Rows from block 3 of the encoder of a small spectrogram autoencoder, named by matrix and row number. Rows with one number belong to one channel. Each number is 200 + 40 x the weight over its row's rms, rounded and kept within 0 to 999. All counts start at 0.
After each channel's rows are labels from the 100 clips, of 14976, where the channel reaches its highest value: "top examples" is what is common among them. Only what is clearly more common there than usual is listed. The data: synthesised imitations of 52 everyday sounds, one a clip. In brackets: how many of the 100, against the usual share in percent.
# convs0: first 3x3 conv, stride 2 (encoder.blocks.3.convs.0.weight, 96x64x3x3, each kernel summed), inputs 0-63
# convs1: second 3x3 conv (encoder.blocks.3.convs.1.weight, 96x96x3x3, transposed, each kernel summed), outputs 0-95

convs0.72,194,193,198,165,253,200,192,215,219,296,229,186,173,152,185,263,175,237,127,178,244,212,203,200,234,214,228,230,118,194,166,155,81,234,240,155,250,210,257,162,281,198,120,214,207,180,197,239,167,215,229,211,219,191,181,165,177,237,190,224,151,261,250,208
convs1.72,125,161,165,225,231,231,118,264,237,193,213,205,217,190,208,251,161,149,109,157,196,171,189,203,209,169,250,174,216,271,167,217,166,167,175,139,176,134,171,165,171,173,166,170,191,105,194,160,216,261,198,145,158,222,168,207,283,240,190,245,157,186,227,181,197,187,208,195,207,162,193,242,131,140,281,209,256,134,250,208,145,171,158,188,229,166,216,194,213,203,138,194,205,240,235,274
top examples: laser zap (30 vs 1.8); siren (25 vs 1.9)

convs0.65,264,183,251,175,230,169,187,243,155,160,153,202,222,210,293,166,181,172,215,246,193,206,206,232,262,208,177,198,162,114,188,211,286,220,299,252,208,252,159,179,180,213,171,210,239,166,207,245,166,199,232,231,235,278,203,193,263,217,149,219,210,128,202,246
convs1.65,234,230,189,212,201,218,204,262,246,239,253,230,175,234,185,194,180,222,267,171,244,215,136,234,181,174,173,168,159,152,107,156,163,109,130,241,214,229,243,306,205,243,239,132,171,126,241,161,172,163,220,226,254,185,203,194,199,201,190,230,197,212,218,174,226,132,191,195,137,192,195,197,252,258,212,209,299,161,279,244,212,273,195,228,233,196,191,173,214,195,231,206,235,141,177,221
top examples: animals (41 vs 15.2); bird chirping (32 vs 1.8)

convs0.70,190,172,234,181,236,188,168,267,189,201,213,237,136,284,313,193,213,160,157,205,167,188,279,219,190,181,197,196,197,179,176,216,204,217,225,212,194,335,177,186,163,207,124,228,220,122,195,226,179,253,247,169,219,193,231,188,180,207,263,257,168,162,191,231
convs1.70,207,200,224,252,240,144,201,219,209,252,178,251,208,233,157,133,261,200,152,242,208,218,214,163,226,244,212,250,225,203,213,270,173,198,248,231,179,203,221,155,271,156,168,253,300,215,159,128,214,246,206,204,204,311,218,241,226,183,159,198,187,267,209,324,286,259,236,209,197,215,248,179,257,181,178,211,201,231,203,182,240,168,242,234,139,206,203,209,204,210,141,191,167,182,164,191
top examples: signals (35 vs 11.6)

convs0.50,210,219,296,186,196,176,253,171,150,247,168,210,228,191,199,282,123,248,184,194,208,201,206,248,227,190,219,227,221,197,179,170,185,220,218,193,270,286,181,130,290,207,199,171,260,206,205,190,220,177,239,168,253,252,186,223,159,215,136,173,206,284,274,195
convs1.50,218,181,240,220,168,213,162,254,194,294,156,196,213,233,258,223,131,174,189,128,246,218,156,204,182,158,254,253,256,190,227,185,182,205,190,191,271,143,153,143,298,213,182,160,167,163,97,220,224,207,266,229,185,169,157,213,195,214,229,265,183,165,214,181,228,206,155,190,199,251,173,230,241,263,231,193,227,243,239,194,85,165,168,130,196,168,191,222,226,171,215,189,201,177,216,141
top examples: animals (45 vs 15.2); signals (39 vs 11.6); meowing (29 vs 1.8)

convs0.73,210,158,220,228,167,211,184,247,204,221,264,193,133,292,199,203,218,208,141,238,262,142,254,195,195,210,206,230,184,189,177,233,170,228,241,183,221,250,149,208,313,186,126,136,279,175,190,241,180,279,154,242,249,180,183,182,217,164,217,203,168,200,224,160
convs1.73,160,208,257,268,204,211,139,207,188,197,186,213,179,193,185,284,172,180,188,185,154,165,230,180,215,134,200,251,170,243,151,145,163,203,241,191,195,196,216,130,166,203,108,203,179,249,204,111,185,110,211,157,198,235,190,135,128,172,200,199,212,206,215,209,234,232,187,226,208,163,204,254,172,143,119,184,186,151,236,202,206,119,206,235,212,229,270,242,247,248,194,173,172,252,270,111
top examples: signals (37 vs 11.6); beeping (29 vs 2.1)

convs0.22,191,191,194,212,268,200,109,256,186,134,244,231,210,256,238,222,196,142,169,223,141,193,280,245,234,236,196,223,198,234,122,157,251,213,253,160,234,208,198,183,334,183,226,174,221,178,203,242,164,175,192,234,172,200,222,183,217,189,238,245,229,160,198,250
convs1.22,183,184,214,225,227,216,163,190,236,210,256,195,223,198,151,174,185,237,141,254,144,201,186,133,175,158,172,212,189,201,135,142,173,139,194,190,200,255,130,153,216,182,122,121,261,223,261,179,277,227,214,140,231,258,277,272,164,204,276,240,175,168,190,192,210,138,173,148,218,117,216,163,235,147,186,187,188,141,220,182,212,167,249,221,176,164,234,177,173,174,177,214,133,156,168,195
top examples: animals (45 vs 15.2)

convs0.26,219,193,247,189,158,182,214,251,205,228,237,229,228,236,289,183,242,164,200,217,174,288,237,196,221,234,210,186,183,185,200,210,225,147,171,175,253,252,204,155,178,221,185,230,179,190,198,255,214,223,155,172,221,171,208,153,241,153,219,249,285,325,223,302
convs1.26,195,205,203,193,223,111,216,194,194,221,282,208,194,197,191,293,176,168,192,193,161,190,200,159,217,221,200,194,207,225,182,206,164,208,227,181,253,144,164,172,123,256,203,206,160,159,240,221,228,199,145,142,220,294,194,177,240,211,272,209,131,172,204,137,108,168,267,154,237,141,182,168,255,208,123,243,180,205,257,241,126,267,160,201,233,259,191,181,221,177,146,205,210,253,206,239
top examples: laser zap (27 vs 1.8); bird chirping (26 vs 1.8)

convs0.14,274,186,203,231,275,195,132,286,197,227,217,224,194,243,186,194,182,148,203,185,164,217,263,185,210,254,150,211,199,248,183,121,244,267,258,220,190,227,199,159,203,216,255,152,223,128,199,205,177,198,268,141,257,226,195,198,182,231,199,222,156,108,165,173
convs1.14,198,196,203,145,223,143,155,200,126,211,140,192,191,235,223,203,161,215,175,147,248,195,123,164,207,238,223,186,270,237,292,245,144,244,263,190,196,167,178,154,195,121,153,143,131,194,182,145,245,182,239,146,162,259,238,183,261,216,223,206,164,225,183,247,296,211,225,178,159,207,215,176,195,130,175,187,211,181,211,185,181,133,175,174,187,251,276,192,181,210,197,161,160,153,186,268
top examples: signals (40 vs 11.6); beeping (38 vs 2.1); animals (34 vs 15.2)